From a checkpoint of a small model that answers yes/no questions on an image's attributes.
Model: encoder norm batchnorm, encoder activation relu, encoder depths [1, 1, 4, 1], fusion encoder width 256, fusion encoder layers 6, fusion encoder activation quick_gelu.
Training: soap at rate 0.00096, 36800 steps, batches of 128.
Rows from block 3 of the fusion encoder of a small model that answers yes/no questions on an image's attributes, named by matrix and row number. Rows with one number belong to one neuron. Each number is 128 + 24 x the weight over its row's rms, rounded and kept within 0 to 255. All counts start at 0. Numbers have three digits each. After the name is the row's rms in percent of the matrix's.
After each neuron's rows are labels from the 100 texts, of 14976, where the neuron reaches its highest value: "fires on" is the input token at the peak. Only what is clearly more common there than usual is listed. The data: pen-drawn characters of a made-up script with 800 signs. In brackets: how many of the 100, against the usual share in percent.
# fc1: MLP up (fusion_encoder.blocks.3.mlp.fc1.weight, 1024x256), inputs 128-255
# fc2: MLP down (fusion_encoder.blocks.3.mlp.fc2.weight, 256x1024, transposed), outputs 128-255

fc1.374 123:106144133144137138135113088163106132146100162119115182114130151102123131151150121124152152082128157114120162161147071131079149112095122157106113149070136115123109114169109136111143157125123142143155132129163085128135127112082077125155110088113074151087120144131138130116105194107122113100100149124182110143125140112103168107093129139150117151163141126120133138155148146130170136131146
fc2.374 104:107115127138130121088110135148131112110107144141119108112053131154144085132134151152113131118158127147123121175072103110139152123122107112140121150111131150128069104150121082107145130166172154087125155149089150138134134137149080130097114132153143135123102113121148142158119142146176142134124124145145124111092152097182137151106141089125155114142132151070146110111098136120133118134143
fires on: "a curved stroke" (97 vs 20.8)

fc1.148 097:091151115141138107177145137149173105106133123126174137143107120106137132141114148107168118130167106155112112137163093113116114118133140132114135153148153116174139122127123144192146145177151089148140148129143109150127132155136114113087117114102142131124097100101143116125074157139144114083129119135106159171125120129201109098130144127130135160173127153123141138100100152146177115114104
fc2.148 096:133139118132099093116127173120139101129109108176083117150121073152113120133105115145109197097131158072161126098114134160111078081139145123131138125123111170082121128125117146123145122134115127115146127152159160125094105141128128134138150136160136131143158105145126176131139133105132120126113135100147133078129155087120123117119135159112110126127155147110148125152126110127122083134091
fires on: "three strokes" (36 vs 13)

fc1.714 105:131154124132164100129120115132131142125097117150101150108163162133160128085153132109136130107108151154173146125083137142112099180116132082124118137082146107120121116114159152081129175087105136085172144165124160125156111124139179130116099130137107106096113142147085159127111152095101075078133102138141165150085125126119145111109120129117144116080150116126153166135119160140160073089129
fc2.714 108:188132158157096139125094166126156125100116212098148088135108129110140136125087099118181135126139117164118085143140130099189151127111105103145163153131126119181127141147116086132135143110128138120124106104092168131091106142148100156122109107095122108200107141161160148139117098154115137112117094150109140132179120105123135138119125155106152167164109162145123121120106151103133125140143
fires on: "a curved stroke" (52 vs 20.8); "two strokes" (28 vs 9.8)

fc1.624 096:116128128117080109083093117136093110126136148112136090136107127114141142144107135090156148084133149098104101149141122122145118095114163126140155143101138098111135146116137132148160118154139128144088094109143127113115171098146150127116148106120155112115099109124169134154087163162116141125108134130090118169138070144103140144130148103143115141142149138147137126143132125060128085153152
fc2.624 096:152083130109151131158143172106105103138118149135137078150111150108095115153151126145134113151114134141130146127150121134146125130097134129079186152136149153154137069157089120113106162126136178093124112184137163110138117123133143101138134132143155155092139112109122146123122126134131088134113095161165163126115146115137109118159145090164128150129147143112128101155116106116143104128095
fires on: "one stroke" (67 vs 4.7); "thick pen" (28 vs 10.9)

fc1.211 102:121127126087158130181138142134144111120131168136108122101136117115156116101124167139123095117117148122133137098176149154141179160085143134147122133074146098104119164144141115118120101137115133130097109147147159163116137121126144102121151143133109138167118107084097118151146174165090123117099125137152154148147134134129127149076145138186130163144107156147107112113102135098134169095153
fc2.211 097:145107103150132146087122105126120104168088146112140107124133173111123070142139178113113153147135140095149070137115099140098138133101070135100150104157114161116136087114137139161078111094149136128161127142139127134148081108129114120137108131105122074150118122089132107160106084110111181149162121150084092120135144191124098131178163120082131149112136123129143138138134091133129137160118
fires on: "dark on light" (84 vs 15.5)

fc1.635 102:070161114143137121138102113140138154141137088139148144111163144106154098123143090148134123107173094099132121101150168153132105120134113092104141125157161104151127109129139139118103109131159093126120134140126116141136159130152105111106165093104158088126101158180132128096155144106148062153120144108122102118124119085116140155122165114173075169093155120115142125152096169146170095158121
fc2.635 110:150114147131104076120131130137115120056156136115125132149126111076151110109103131144101154108113114125162143100119159106090109140075139126154131169114107119092149134161105123147164143100146177131098124120157108164110112154166106129134092083120104094110112112109168120115155115129090135166091103125125131147174113155137183083128122157127153148126112087134102104095151104130087160121146
fires on: "three strokes" (92 vs 13)

fc1.611 097:123105098124123124086127103131172159114079139153158143159125149103135114115155151113153084167119160112121138124102067096192130134145063149086156161125108132104143106109144121123149120098140061170153112109104135150137129146110142153134133108093166158139145135142123103134088148141177158167089159108151156093097109083122157102114101116089140144155085113134124106121116142163104122121104
fc2.611 098:101146132147125131102079139094134161116132131129147105117140141107101168075110123106096111118146128145089156113116123073133144092123151141126112100100149105156123155126140115150157098129125121157063164149134163154099121138127121150174154108164129118138078110151110155136146136109089141142125125115134110148116130119163121156161102140162134161157130140152107180152134137125111120150126
fires on: "four strokes" (26 vs 8.5)

fc1.105 113:165117123152142163120122145139131138111159105099111128106109150119123131121095130149111155155108154136100169109110118147102136129147148144122192126106163085122165144155113110121131125127129160145169132120145143177152146113144137152118124161130083130136140100120125127100132114121144115119112095140188123090119102147090107117129127153069143148160176112100128164114155122130167177135141
fc2.105 099:121119117149120105138112109170149133163120120128128084109133124108153126106111085100076167143135112130141117130161153090074091075105120159116127072131117097135135130131167112133129124110145130143162109112106170110173124106168058099118144153096134104071122111150095144122102133116150093092122132125092119148181123080122090112118138110187150089139112127115141112114129112118147168153077
fires on: "one stroke" (90 vs 4.7)

fc1.253 115:131091090116129100091119136139123145114088105144133131128096086132105179141142100133089148155134136103127151097135160143131144141152121133083166077106132119103134139133099130150156120095153111143146120127126150099117125113127136121094138135148127135131125089167094128127076168111155125156111139136100124125150129120120119151148142092126104100139128103109148132117111114132135140115115
fc2.253 113:159135146106186074142128148109065146111108160122100122089126173101124176097101133132102142140163139137114113126101113143153115152152123109135117147145096163160138127086114082087105132083171136128111100123137133136142181154076137124146130072136116121139150134135124127153118138154132098147155115123137118137149107128138169150169105148091120143138141155112108149144136143121180106105129
fires on: "one stroke" (89 vs 4.7)

fc1.312 117:119114115139125146128120136099136116095151157123118146155103113174146143113076072159114113115115042183089098141121127132140172154133078154106108094150080118088079147155126166137070105119132109107117151128165141122128135129135143153092148141144133133143107087156090144153105137140131105120126111119142136146084157065095124167149140136115124148137142145143144163154154121103169118136104
fc2.312 106:137172131152142165135146155140124102106177122124103093139146155126112186126097095112152116124138122135117108114104122135113132120124113136176099162131164140105104144141124121171125193107064094109104104142193118091120123159155071141103141141112148116161155082124127122119131072096111119155075148110096141087149162134173127075118109105110094148077137114140108113135126147168127142104127
fires on: "dark on light" (53 vs 15.5); "four strokes" (40 vs 8.5)

fc1.333 093:103143174156166106122153102089120162110158076132146138127129143115095121153159147152161154153165138113121143168087151137143118128096137080107160129125163114162159128112134130127132123129134094127070120136187070140144121133143091128140129120104113096120089116130128153120144118175101099144116082147144107113152091110089124163091138111148135161091149141137136118088153126149120145117099
fc2.333 096:138114125127079127096086134139174140150163115155157156115127139087176145107124109157146102130125134187168140103123118114145132177131144147128098194163134131082195164102116163075124130146133168146158099131135147125149086135135121143170091096121067130152150143104099135132126157124118141141145122152117173103162112177108115090125143140116123124144117135113120137112134145091110101137107
fires on: "two strokes" (43 vs 9.8); "four strokes" (30 vs 8.5); "three strokes" (27 vs 13)

fc1.520 096:118112096129134152115163103164113110155150107112121137147125159161103130090158117151142130100142125114129141094188133131136157118165095134143101185109123101085170139130172124108119165136099175107115124086148106096112118120103123141130172143120122142110134120147139144156119102156165131134161130117152156126120146133112176136122115163106144153173128128118130143139102131163135131121091
fc2.520 095:131140120104156117155134100131111126059091132126124115171092113148113196122132120128094105130099073112115127130129143110140131158150130153123139115159176127187114114127114109131126089136132111141144092113108152107116166093111180130158128146143147173095132115118159105127092134121085118135141153130164119124153088110146125140117165123139127103149135085136150157080154087099140107114137
fires on: "three strokes" (57 vs 13); "only straight strokes" (31 vs 5.7)

fc1.142 084:125113089117137137127123061137168116117137130163145157130155165186131125116116150155120121130150114133105122162118156089140153133150130140157125133112120135129112116080176160116107161160125152159115123114121152137105065133192127177138141169115124143143100126095147082089164141101139154149144100140121166100144105157147119163140169153183164125160127147139154143105127135116113131128120
fc2.142 085:139135121134112111118086151125122130121203118147119124104101156103115166141122142115131093128105156085150158160133127144161109112118152120113127177069137179104091114133135120148117121160104132123110131183127084128118086125105094128116122134116139120109156161107093134178150134129112158140127125128129106121086177116115127153121126146098086074123114112076142152125109151103120145143082
fires on: "thick pen" (58 vs 10.9); "only straight strokes" (18 vs 5.7)

fc1.508 104:144105126098137134141082157166149160128071137145099146098147101121130096131119121125158118111110100156135149099118134163157161115117167106075140135168128140119078141146145148148123138104139150100131115125148102118076144115128141111136144151139128105112058117151123156140105164151140135132088110133089109118180131131131171077136098097091132139120117150148127155169099171121159084077162
fc2.508 101:151151134118117122109101162135165111111162083144153128105126144136135125162128156098125129151106120132139128135130123110117115189114139134123097126147137129176121133157110103176125102162125152137138166132119106133118132147165119102163134202138108153088113157109144125153130157141133178133131120127164160134155142116113130136125116133143154136139103130152153074141075172152164097147154
fires on: "four strokes" (89 vs 8.5)

fc1.413 112:089129130106137157139122123097115154093104102108138114125134161138138111133175126108172129159088099117132050098123107126117112102111140124107103114149125147129077118126146092133114137097096148131141111108106134110100146135103123125154130118116138119117140157105144055091118132109146153076131132130105105120141110100116152074138126138132128094126129143113132106149137171141124172097130
fc2.413 098:119097170121145141110120145157113138172150134128142130127166150137126114119133162115110150146158097144078157085129157107173147146105077111107097106112129119149146133109083101125128169125099142119088128118105153119167158102127090106111094139167083125139108137141189103117094108136169134168110144118157132104109118091120137136142115143110108151128113093167120108108127134108154158139166
fires on: "a curved stroke" (68 vs 20.8)

fc1.390 100:125148107123119117117159166125122133163077096139108135162119119096111180113135129136161137095140142143142123150142170119153157129100129145126137100099110192135099097124156123111144141099136075136159145109164154122136125134177170159130151152157109104101141158117112117170107152125097138111106169136110108135073146110096108152099187137134145128158141112103159129138129114106116107119122
fc2.390 089:182132155146112144129120099102109177102147121112166130130089133117125143144135117145108123109131134083100133145108112091137113140130136133144139148143125077117141103072136109093116107117118150124115126133117143119152094153098104113156136134149129122165130091119092145114131090098111072123155118093153134175105110124170110103142119125117113130167102181127125159119118128129111119110156
fires on: "four strokes" (37 vs 8.5); "thin pen" (32 vs 11)

fc1.49 086:104159137139131147137137086087114158112153093117139125133131136123112099137138147166134135155071132141114122156115125133158119080125157108121111109119152138082082152129114133118159107128152161149172101109132178137147172134155101086064152158125132163147123172154102097150152141111096121117117135091118093121107123176132112160099164135124136158137147115150180096128107103123160123120130
fc2.49 084:155085144146132066148133137152107131118141160142134154161100134137108183133139140155163087144129109143106123112094149155148082139135138117156101132147127115149144113153142128125136102093155128152114112122137112168113106127125126125114177151142101162145162140138169132081113137141134146135129112130101095104127149111124162076163092118138128157110106169133124134143178125136118154095158
fires on: "one stroke" (75 vs 4.7); "only straight strokes" (25 vs 5.7)

fc1.417 084:115147148123132129135100146103120099124134126120146133143120139174156080140132129114146121105118117108136124166171080125094113125145143093156121109128083135107102150131184166129121149090147122156130134161114124120134185138095139140067164126139132150155094100109178132100151141096144142165132108127132133129161114152141164114105121106102122133128139119141135168117098086121092126130145
fc2.417 094:121143142141131124130154109161106104112179130135122115103160123157092120180137091142130091091134084114105171148124115154082126149166131117150080120140134139118158164150121116113126125089169146118140123145124095140127141056104169136121136155111148101154109107154163123144123118133086118104140108147153123137123154123059118097141122134142163166100120094135087141164077135115129163121136
fires on: "only straight strokes" (59 vs 5.7); "dark on light" (33 vs 15.5)

fc1.741 093:118102125139160102143130112140141050091107161119126145155089103114113143081139071093097109109138176110111098139118147088148145128140119119138121093138125168145118131119093144124147133174131153158077164157125147092166133117113140147151133115121100153104139110125107084180113157141123129117147164131119083142129114113122114123100125090135111116170146136115127141129115154133121153147171
fc2.741 110:093102147129111146139137131078131156113158159142186149111102125123129120128144128140111106159125167145155154152135097111140131163129115125109113151162139086150102123135139119120130105088138134103103116125098091112158133139136080127133125134137152090112148167119149096127138099086141127136111094096158111101099100104133151089124148136115177126157146161178122160078152073121177091118110
fires on: "a curved stroke" (98 vs 20.8)

fc1.650 087:115136150122120135120139123162145129158098093115141132156122151179131104167111131135088189114155125137124112122105123117126138113123118100140105134129086134135096100157094116169154107138127093121151117140117142118118102142131103095172168113122127132106153114092121142094105113167119129106117125120167088119116146064094089100075159135135156118105116081095144152154151139091114159138132
fc2.650 096:123143118100138096109146102147131134147109166116129115133162138109089129134135144122133134127136114116132114107170139131136084132112136168128103104124163107132134113120133095165179126153104129150108130147085167119122122127127172134135118151104120108094144123145193126141149150106143075120140129100144114156067109119129151152193101138151117076150131135157131137127125134134101113143163
fires on: "three strokes" (66 vs 13); "thick pen" (24 vs 10.9)

fc1.198 087:099176175146134110111104148098144134109114098048118129128133153106101155152116139163117129128126085122117105113124162118150129163074122105150176125122105124106103150111134117139116129112159163097130132150080158122096104150164108114086074135119128167100109110131109109109152098124147111103162120120129087158105130115139136118102164122107121147086148134142120102117168150146116110143144
fc2.198 093:101123128080111118131164164099142132103139115119090126138141151107124124121125144111129109148138145141144129132162057126116167140178120143112095120122160108152149070120126100126113157154089162150159100151089111118154117108126120122120152125108164132097146131117131131108076105088115100141144125111140147146094117142074147127120124161112053099136130098151154130127144097129160146144161
fires on: "three strokes" (36 vs 13); "only straight strokes" (21 vs 5.7)

fc1.518 101:129120109103101097110089142129174092146092104143135119161099107090144155153117129154138156137106089105144107108116140157157156142149147126110116160125132135107128154180121126168105112103157165133112115156168135115132090131145083121158129112137095210110157147149165129133060143128132119142134126140105125135178144128157084160114139125136113142112129159146143121102106126152152126127139
fc2.518 106:146142145154113110141084114153098131099099132123131121132112124159194165124111136178109110112109130125154124155100143117114113171130144125140104113143138136153093110130090141159087092156120135116146125135123121104138142115150176162071130174197101090112117136141124151137130154121133120167153149125137142082095132105130103086185116106141113092135192112107131097138153102111141136111140
fires on: "three strokes" (98 vs 13)

fc1.353 094:122128128141117113172138121113117165121091114093096127154155121146163194109132145151110152164119096141144106137167140114091140126104099122120161105158112112161099151119105153147151123113160132104136111097100128126139154120113157124076113153144133137125105151132151144153133129109093149085125142140081128092099126137092139174110123102140113130120106101141142139131115096133099139074133
fc2.353 090:161111178134129098165173175163107085163102125154121080157167133154112115138109131115116162120119158131143147129145105159089112132160095121145137114115136163101153110115116076152123136100098120123105102152169126157144125199150158108126096184130142140165127127120120106118098161164151074178077122132123124141086129120128111110132096100152118134117099154160164107156140132114174145133180
fires on: "dark on light" (98 vs 15.5)

fc1.569 120:080148119111141154084138147172110143080159111128135141117105106136120119183102142123137128135164169121142123116113095122091140160098102141092110126162123154100066103136116109104079133097167133184153132116135156120170118170174131143094142117171133095115109144159142151135136157072127154104152160144137137164126082153109107151174134143201117113155115153130167136126124127104141129105133
fc2.569 093:124133135155152098124146149136140146136149126114140105157104124099126094101134106133159116112136133107144145135140130134115108079112107100146158170059126098148136159111140125141102099074093122112158077062136117168149097087109134097163131137116117155120131144098151132128135173102134142134116120123096125129131150099136076067096163118138120141121132123141124149103147105118092118139126
fires on: "thin pen" (49 vs 11); "dark on light" (49 vs 15.5)

fc1.153 105:146155113107165106132164105123104105070124123112104132127141164103087140119149115126157146144139135137140161139154152137094126113132122140112156153121131104108151145100116111158137137101123131156146137153149096107123147148139143115139160133103113099113106155182143155148113089101180156136150084156143126112117146150110095113146102136140106131135112143085107082123138096098152158168089
fc2.153 100:130092149106104146121113136132127114127133139167143142121147109149126084124122162134120107081155151101127162131127138091176129147167116133090080148141149099134157086125098104089134125145099150073144130162117114158140109143129140120156161102147116155153103082123126102116168120148168124104140150136160133096127126149072120120123118095113087172140177127142130138134103149091115104143158
fires on: "one stroke" (24 vs 4.7); "four strokes" (20 vs 8.5)

fc1.383 088:122117141085145096124151101129152126103106151100106077123121153127170129168156103072163157130126137154111157109139153097113129115125121126082069115174156126172097144114120132166160117127148112096132101109106144149146121114146117124146090156129130140152124135086111180152099104088149167141173140148098138127117132098123119144117113129162152103096148119110107103154150146150163101104111
fc2.383 104:119123105136143127134107163124092131120128161157138109103133107138105121125166141131105170095131128155126075166134136147105138126170140131157149121092120140102128134171150142127113100104103124145093148131090142145111151109118161147130095149102156117135152146119125115115124170150106125101136117130125143171106134098130135069122120157129076134154146070095109142133129125122110126098088
fires on: "two strokes" (77 vs 9.8); "one stroke" (21 vs 4.7)

fc1.66 089:082138118138151140121147143092112147169178148139111104117128159126062162192156168105134125158146073107085140128114146112160115125154149145176142108122124154118104134124158136120122101090156122139135094148139139100129159112130136173139118127131120111124109155112115132114130133145102156125146150100134118130118106095154150169095108058132139117166114120148174120105125113119153147138099
fc2.66 089:123111104117125122082084105120144136120090127132142170123126085128097116114133109090167124135145185165124177142142135130143113148130132157104102130148118109120133089140124134092143081163103118099137119141101134131152090158123102155140145157101112112097148120107109121158151155112135182135149152154082141135087153155159147072142126106139099161111147147111151145091115114143130094109156
fires on: "only straight strokes" (32 vs 5.7); "thin pen" (22 vs 11)

fc1.677 111:153157167121115096129115146098110103094166141115089079129126156143135139104106153125130158131155156127146075101152115121106154127086103084097102152125114156149091131141135077098085148144177113095091172142124111138137094109132094112104094154104090123066151142151096119126164126110079122146140132121135110149145131112111157140071153143138128144070108132118113110123126123155122109112146
fc2.677 121:148138103101133114137200090152096158138109098163136116127137170112123141140149121134157064162129130167078100144137192139117122157144180126135092163133124133146137161128124114091110126106166145128125133116145157133162121127158112111170124109097133106144130145108117132125136142123151191096125141123104156176126131119182142163143099157121126134158120108139132114155146162141127128119139
fires on: "two strokes" (69 vs 9.8); "four strokes" (26 vs 8.5)

fc1.425 097:104129108157136087132083100111164127120135095135121166122133123143100106105134137100143179128113114108129159078103139123135122151110139113137153083128112091091088125125102124197135154135139132144181097081146100109099148097099123136119163140186155126140149143099122109164111086131123121174159121111120145086152135149136046131102107116155126145149103130153127106149102148113068138156157
fc2.425 106:107151174170125136091154116101111146147126140126086124133152120120130107109153060142078140158179181113134087123109143116150129142140148132142099145084166128138152120132108117144145158151124124124150109131132150157110103099091127137135096138111127160126165174128138123082108107112140102107105142123120136122145110167133119102171111106147128136094174117134149147124121136158149136128103
fires on: "a curved stroke" (68 vs 20.8)

fc1.250 098:158177081150178154157101125157133097062104116171134141167128114156123139131102148135160130150103139136107125103109132126111127124127127114153173108107066122094132124096131164133129105140124135118114106149086164139106113143106096101120144090136146090086125118136168113164156080142125087160088126142141139164147126101122125099087134133129139160136110107126107123094127144140118146111144
fc2.250 100:124169171102131173135116162098133086116163158100132144159121141100175161142139139119120152129162125141124119134145094148104098198065152091098118145101146119132083117150082131154181144080138099128079128166114081162103132116145125128125116098137121110101122130107137116123113096124103157122138074098125122120096109111120138150153097163116120159095142127130150149158125120128126116156141
fires on: "thick pen" (64 vs 10.9)

fc1.81 104:155135094143103151117120116120171127073133082110142156124126117110165111151072186121155113130120081119169155110139127116166155138146143120135103155129153111135116114155169124125143105124112111183109108123132162146113128065126154124140101117122100114167122141105138110127172104090122148128132123145157162152133117093120152106109123141132113138132106105124125082165115104134152167123100
fc2.81 100:090109128158099151150151156131148137119110154165161111166141142133100144153104154117178146112128124132123124154123132129151159124135129159142148086161083119094195157163120136110162115099112131128101135157140151170141106145135120128143101150145148100105134168110138149110143112136126154135126126160173125111128131113105130109160103152138127159153114168118149176115105132153100133108145
fires on: "only straight strokes" (80 vs 5.7)

fc1.332 118:111122183142104153126079141154153129127146132111123122151089127124124149132144130115128112108108131084128128141173112109136171119133118132124103126156113133121075140196079150192145106068129155157111127138124112119130122114154161126121110109117124159122121125169124113153175111131118122118148127141121133088170119083111110156140117128141120137117113112148128125181134149137145133140129
fc2.332 103:125169115113124095148087133131147172155164122175151100100124139112112151132092127120129117108149113137178107077121105116141163125085136163125168100100124112157157134117101141162140150144117125127145132122102082108152155142106103093136089147123132139141120159094118112188137134127153138120102183123113116086139140110093116114136094145083112164116093109152106141143142118138143132150117
fires on: "three strokes" (43 vs 13); "only straight strokes" (35 vs 5.7); "four strokes" (20 vs 8.5)

fc1.594 074:127155133108174114123092123124122166117122153137129098130114103080162128130175116143164199104126136153105137136134088160126124145127130124108162116147186095147078121122136139140123134132140124165101137102122127118104147154123157109120165142107135150098124105095150132117122114134096123108124120082107159116142064135140144133147119145135162082170120129127113109126105135170138130129125
fc2.594 081:127129139111124120155103155063149104117105141171111158127105193128134160108104127171115123140092137125123111184146190128105108147140145135146161165161103146138087130119140153128160109116113135111146141161123137122127108150111111169090116144156135146141118184168095140130152142155131108113127137080109115103137152157101117117101142133134145089115110090139102143112151147155063158158157
fires on: "thin pen" (90 vs 11)

fc1.596 099:129093128125106075100188127146121145123090144125158134117087115159071161090152149132147108138171117120151132088159112139146133102073114145106130134115129123140084155109150128119126126123160110100170137118139146109154127173112089154134109148114117150145103066160126093156108134137170154124124153121134180119133129120110161167070160163144133159150159131163127138126120090124135124156124
fc2.596 103:135128117086150100143120125095091106112175145159181169121113121151112153095148086144076133134119155122154166162157179132139124157125129087122106124132109156071162136106134126155125153102077118085136149121138134114125104144113166162109144088150097151149092118151127098143094124125122110097152130117138129175162141149168134105121105132132125140150125086108105149154095131151129116133117
fires on: "four strokes" (36 vs 8.5); "two strokes" (29 vs 9.8)

fc1.409 113:068123140079155111162121167101143133158154112121154127111136160105133125177154171162103115175130112123097124106161133149110106095117149140127107134173068128091118173133125170162129104096120144134099120087154122117099145138167104170104097098118143147138111122121129142120131141109121115107147165120140135115116153150147154142099088142137162143168129112143170149142136118147177117126117
fc2.409 102:134106136159165144140111143131131128139165119139082140162137112166147101124150164085169093129169134181121092102145156117098136129111138113137200145113147131083154126142100127147127119159099116097121162137079109120154109151121127099171116120156123140145132186143132138148131163132127156119136133120140101103141147093093128102128163107107120163150113153178133134130111138106087165151137
fires on: "three strokes" (39 vs 13)

fc1.57 102:127130142125122102142121133111120107160120143119159135092112130130104134142132161097143103060123125076109133098176145098153079125052160108153145153117144147163135152136094146206139139142120134122143107134130125148097145089130140100123131161111120164125124138130150091088173129157138127134118123133137135108127109138121110146097122140144131120164116175093130141137148120147107145166150
fc2.57 092:154163132088138155140079171134125111130150121146127133132148142118137109127151106108121121115133152133155150130136144129098129125141144142127155157116130115171103123133114144118150102117135093159120139123111129121137140151129139083116127118105130114160152118117131133150108088069134095118125156120106164101152088126170144130162118124141085160093105112101152136122061147056113130136140
fires on: "a curved stroke" (44 vs 20.8); "only straight strokes" (34 vs 5.7)

fc1.95 085:124104130151144135061090059139161111128117126128140116100154105106161159134147136144127135092108095128122097105113145181113133161121150179153096128117170138127134091153166164099141144093138166121099133174139147183119123118155113110114135121132101139150100142098129124139107095135067141121100087148101143159096172102140134099126074120105096146081101131111127111151140119146134122125077
fc2.95 092:130121124126141170083128114124135133128157132087177073165122165161137141106081167161119130148133121133160127126126105146129093115117156114175157142134148104092155162126142186131128131132099134109150122106149145153093068124157099132142142133150153155106145134157121139130118137123120084122163106160123115164127122138134146120156082091132121116098153116078081120071145161113130121118120
fires on: "only straight strokes" (37 vs 5.7); "three strokes" (29 vs 13); "one stroke" (17 vs 4.7)

fc1.224 088:088164129166130112127114119130106136182128147133113131148136149079123123161108138143129110112124128094151171082121105146147123155132108131134121122161098132111145087079132117154097135114099107087112155147112098106175162115129145188134109113135132100144118120124099111141135108096099133170133141120112119130120064142092176116119155120142122136115129114123137168143134182137051146151127
fc2.224 102:099134154127100110101159125166149153095103148113125108129087142138133150086155110115163165141155175146119111111150128084110135176072159119113102122133123085142098119154102138094127148080127156124128109128101100096138082162155121138122149105099119119106161166099173132129153141154098168128123133103100120164130136109094154139087099155058107086128111145139133098101094117135137133115133
fires on: "thin pen" (49 vs 11); "four strokes" (38 vs 8.5)

fc1.534 090:133137090098135154113129106129125101143176088126161160119118129147142133102066111133122118151173136131135155160116096111128136090094122155172132161143125081148141101126148122142127104112148105098095127117146081135119115140121148074156126145153146090122126108139125107110081090142139104147136134117092104130132112100109122188127132123116109170155102096138090109122127140107101118170168
fc2.534 101:138138094132133131108131136152168082120133151157124128113102097126104105124117085125128173122135124146138104124124187096147147163106145123156125121152120122077131155160143124161112130095141154122146116104188150158138108113106165144114105142092141102099131133155151121138123128113135141138137118130156112146134165085106136100105168117147149080135065125163120085097092145158107136088157
fires on: "a curved stroke" (53 vs 20.8); "two strokes" (40 vs 9.8)

fc1.712 108:114137109134134129153130185118139153129115083146158113153138130111081046131112136121152090136165143122142126195104111121142113116128139163153151137141151130138144098136157118139117145117072132153102113134154145147104136167127124120146128095169112087136108114163155150117171110126110137114160155111126137102091127174120100115081138131162141156118149086094102100085095145114151134146170
fc2.712 097:121172108145158110160117105151096132136137139104146150144116135081168143102108147111093167138114115085127152089096107116127148100119144110178123101136093131080118148106137169137134126137166117148143132118134113157104088105156168152115132154140127142111103122081121101099138117162128109112168105156157154144124140129105127121132160116116084091148145119118124118125210181116122169162120
fires on: "two strokes" (51 vs 9.8); "three strokes" (42 vs 13)

fc1.161 098:155143133113119115113140144134136159093099156137108166152140106161092092084093166144144095148078120175122142146114164088136106114138136112149173107144129143107129109128113193118128118127104154126102124159177088110146107128119130146118151111122121109128150098126155137135110110145169139134148105095165152066171150121135121116125136148145152138117117126141154154140121187142154132146141
fc2.161 111:156151148092126116141146107078114121123122093173137125172149124123129110125132085103105113131153177119130160130124109133147092132103151131143106163141169133111176176126160116116112123151123107073131147117160171124144158145150119123135086114117121158099173138117125111138101112093105134141122141171144129103139130166147139131072116105136135072119128127106127142067118167124133157144107
fires on: "three strokes" (32 vs 13); "two strokes" (29 vs 9.8)